config.toml
model = "image VAE"
dataset = "histories of elementary cellular automata, time running down"
train_examples = 295000
image_size = 48
crop_scale_min = 1
horizontal_flip = false
color_jitter = 0.2
bottleneck = "kl"
downsampling_factor = 8
encoder_arch = "resnet_bottleneck"
encoder_norm = "batchnorm"
encoder_activation = "celu"
encoder_channel_attention = "se"
encoder_depths = [2, 3, 4, 2]
encoder_kernel_size = 3
encoder_stem = "single"
encoder_avg_pool_shortcut = false
encoder_widths = [128, 256, 512, 1024]
loss = "l1"
latent_channels = 4
decoder_norm = "groupnorm"
decoder_activation = "leaky_relu"
decoder_weight_standardization = false
decoder_widths = [64, 128, 192, 256]
decoder_blocks_per_level = 2
decoder_block = "bottleneck"
decoder_attention = false
decoder_upsampling = "nearest_conv"
kl_weight = 0.001
init = "xavier_uniform"
residual_init = "none"
optimizer = "soap"
beta2 = 0.95
learning_rate = 0.003
beta1 = 0.95
shampoo_beta = 0.95
eps = 1e-08
precondition_frequency = 16
max_precond_dim = 512
merge_dims = true
one_sided = false
adamw_lr_other_params = 0.0019
max_grad_norm = 5.0
max_steps = 7200
batch_size = 256
epochs = 6.2
lr_schedule = "wsd"
decay_fraction = 0.2
final_lr_fraction = 0.1
warmup_steps = 360
weight_decay = 0.1
adamw_weight_decay_other_params = 0
Rows from block 7 of the encoder, named by matrix and row number. Each number is 500 + 40 x the weight over its row's rms, rounded and kept within 0 to 999. All counts start at 0. Numbers have three digits each. After the name is the row's rms in percent of the matrix's.
# fc1: squeeze-excite reduce (encoder.blocks.7.se.fc1.weight, 64x512), inputs 344-429
fc1.4 092:502471561497456487486470428507509516489482486524448502490499473498499493560469491480496491447465483561490536499501509529503501532475485549472541465455463504479475509539412594457476497459526505547489515471452471504449531486517561462510492462546519487515554481
fc1.5 108:490512554486496442463450478505477534489502470540528506493510532533568504468416460561547519529518511590563472539503502480491418552569516468473519499479547472524478474486487490503543589483447477481491522511459551497571504499523575501503493484521518492489554488
fc1.6 089:487485461496455489591567517560506511520509481377481444474474475525504502443540533460505530589532510472539547449498508488472402529456486602495507592590490463539529495528517528546542547550524543530490514542538503484506551502488480512514552519510522455478513435
fc1.7 096:570479518490500498573483495460501480498415532439565533548487415515490515475516503569481669480513526435458504497489451501527561546471486504546481523517464503422534436504504481497495479462555528433497449510523508485437464505476516479445478446529461481488413500
fc1.8 105:452521466555479499446537489481492481523508542517460596472521475526597504560533547551492501472570474476476557491533533508504354587538574424483505488481506485518517523542465504504468437460523516549506510499454539485467538507552522542494486524500535517491521558
fc1.9 096:530498419528478525457559519472525508524484426484507569483504484607547463496456536491489550532484485515588500490458492483535460488519466594556517588591404536557506412511439482478448511500504470450523527521496533519464533552440534522489526515453514492560440485
fc1.10 097:485472491492467510490511518503513451521497473562453548532498549496559497512567483486524579434459522500515509483480536532491472501468554497435508477519534482439489432492503545523521446514491465488515513528480487494512512461428547482459496471456501409482490503
fc1.11 092:464505503519481499437513527494495568515456523594477480500517479543530488469482504410528515529490551507608500507485519426493501553533445568503487445544560522573478391510506483463493412591531540539481484537507494512530506425588500477564512478479481520504499530
fc1.12 090:485482469537489493516495496457569509505492444533466551476536492517578510419440477412473446476495509481563505476469494474473483567455446496490548565493529508420546492521487498438509381482542499561505514520508468514519496464549480542485503448436424390466423478
fc1.13 090:470539532434491472516591471504455543490413497529488455501496500478493487592433561506484477474523465452538500483477510551478557433459538523524455405486514549543504491495536421449511561529459533528496450561518483482491501527476528397445457544553455501521607492
fc1.14 101:449495432511484486523524472565566459485542445492474550465483447549456504520579461504520421535508462517500529455526512509541526453487553416471536487565462475518528475492538453448486480420469504494528545489485478536444522487542448498541551523502538490479536532
fc1.15 095:524472554463466468530460450485464493510492462540476474521488483529474494536495485509534552484454497542485525444534554514491477536444524509541432518457570543427527494479591455483539491420452463486494467496463453487530472572385541530552493438548492465541439426
fc1.16 108:505492556519472516503488469530490503478512462526518447488539495528569494443538473610513543451520495493531540497527449441496503559486558485471527492475479401530470545529504460443527502496540499496496533489494516479473549551514553513543527426503558465522591425
fc1.17 099:457485503467459461469479477495545523516476518496543529476477481554543497519494519563539532447514463459455467494515503562439447569473510425466524519513465480543542560513485483397518416485514545520463441459485517497520536447547551501477470452537497436595531461
fc1.18 109:503478490419487472528415500455457494523557499617511492517505501466513451370473464572531472492431492493406494466521540570499632557409538515495523455540542501536552525505488447407529524470523517474504539492540513520462509509396574495484504508519526430499519477
fc1.19 104:481503519518547528471529534432468510522504467497537566505509496473588523486433493581493556530462478475491503475562485460483505558545490550549494521528489493501520505472501421554491538512461492521514529500522497459475525488614561485546452459486480507511462507
fc1.20 105:521489411534499531399492459561526555505473546515467496531490529454534478479440534548526588459515440453575499482502499547519530553569500512471537547565564446543536541472467496518472505457506489600472530507505561513542537506465473490548496443499504490460568408
fc1.21 110:497502497449510473532484500461480521534495508463559545434528515520547488533460516452491481451502557419542508512466497520497628486556478516452525431483508546462541374481461496508413454512416497466493502568528542518516489470559544520502465506445412394518504548
fc1.22 099:541436390490466434577533564536487543479480488474503492499469546509393514556549476506516532478485493496499451568499489511514496557477474538513504515457508518471462428544476514476440533538455533529441509505552500534474533461447553475500533532579496477495486508
fc1.23 132:547501510476433435577443505471492540477505489500509468516455481490452484441575515561504425482481524514525515561552455499535508547481537490449484478531529528393477516528438513486456490544494537521486494541554534514545495492488481488538542518612525549496506492
fc1.24 094:437502515507476460532496546530488524512518526559461523544489461493581477509464513542507453491463534505431459506546598542492552470465578482484513503520509483505629557481520487498496465519492507501511496507407460569522524478484538493485486510510486528538533581
fc1.25 076:635513443470520498516542447482509502457482488520511503507607550512544573529504471480561463516466515456473529619518495509574469570548471553425603500405451581491528515530564552490487493507526480507542450453532501511465537456531482471472593508439451488492502495
fc1.26 080:625509470490533521544500530477549488449439464480549517515592476476445561517507518527545487489535487494547473601462455499581492484476486539440518598498530488485498472542483518477433538456489511470534504459539507509526489536487477532500604562505538534533519503
fc1.27 092:480513471453508487473563435446524513520530488422542505494460467513516485483464535447449494409556506445461503496515502530442571488436450509485505514562491532530481502482487555453550474513506514542494473588520468534560533406542496443514495457436529541541427493
fc1.28 094:527515479453490529567513458457459492510503516479480515498518518515473440469563516579527517410543538492518521528504527495521401498450496439523450473458524496490491506523510616503525493467414495511504494547557511460584463499470501537433488551596494477467537430
fc1.29 088:509510495470506469491458510527484546492498525522490538458509520517528446457382474474486426463534516517533525514516475502463521466506382486415540520431568579499556514494492446487463553453487517507526520479446569459432479471554553518497486442548504550530517473
fc1.30 071:487575444550495505502548517442448474485476531517445521550521543503502489587466440610477537473496490519509483537535525472469549486514532452576518542529504532501514491472543475513510544549518455504473525524426468531594484558564481456546555508481460624531477516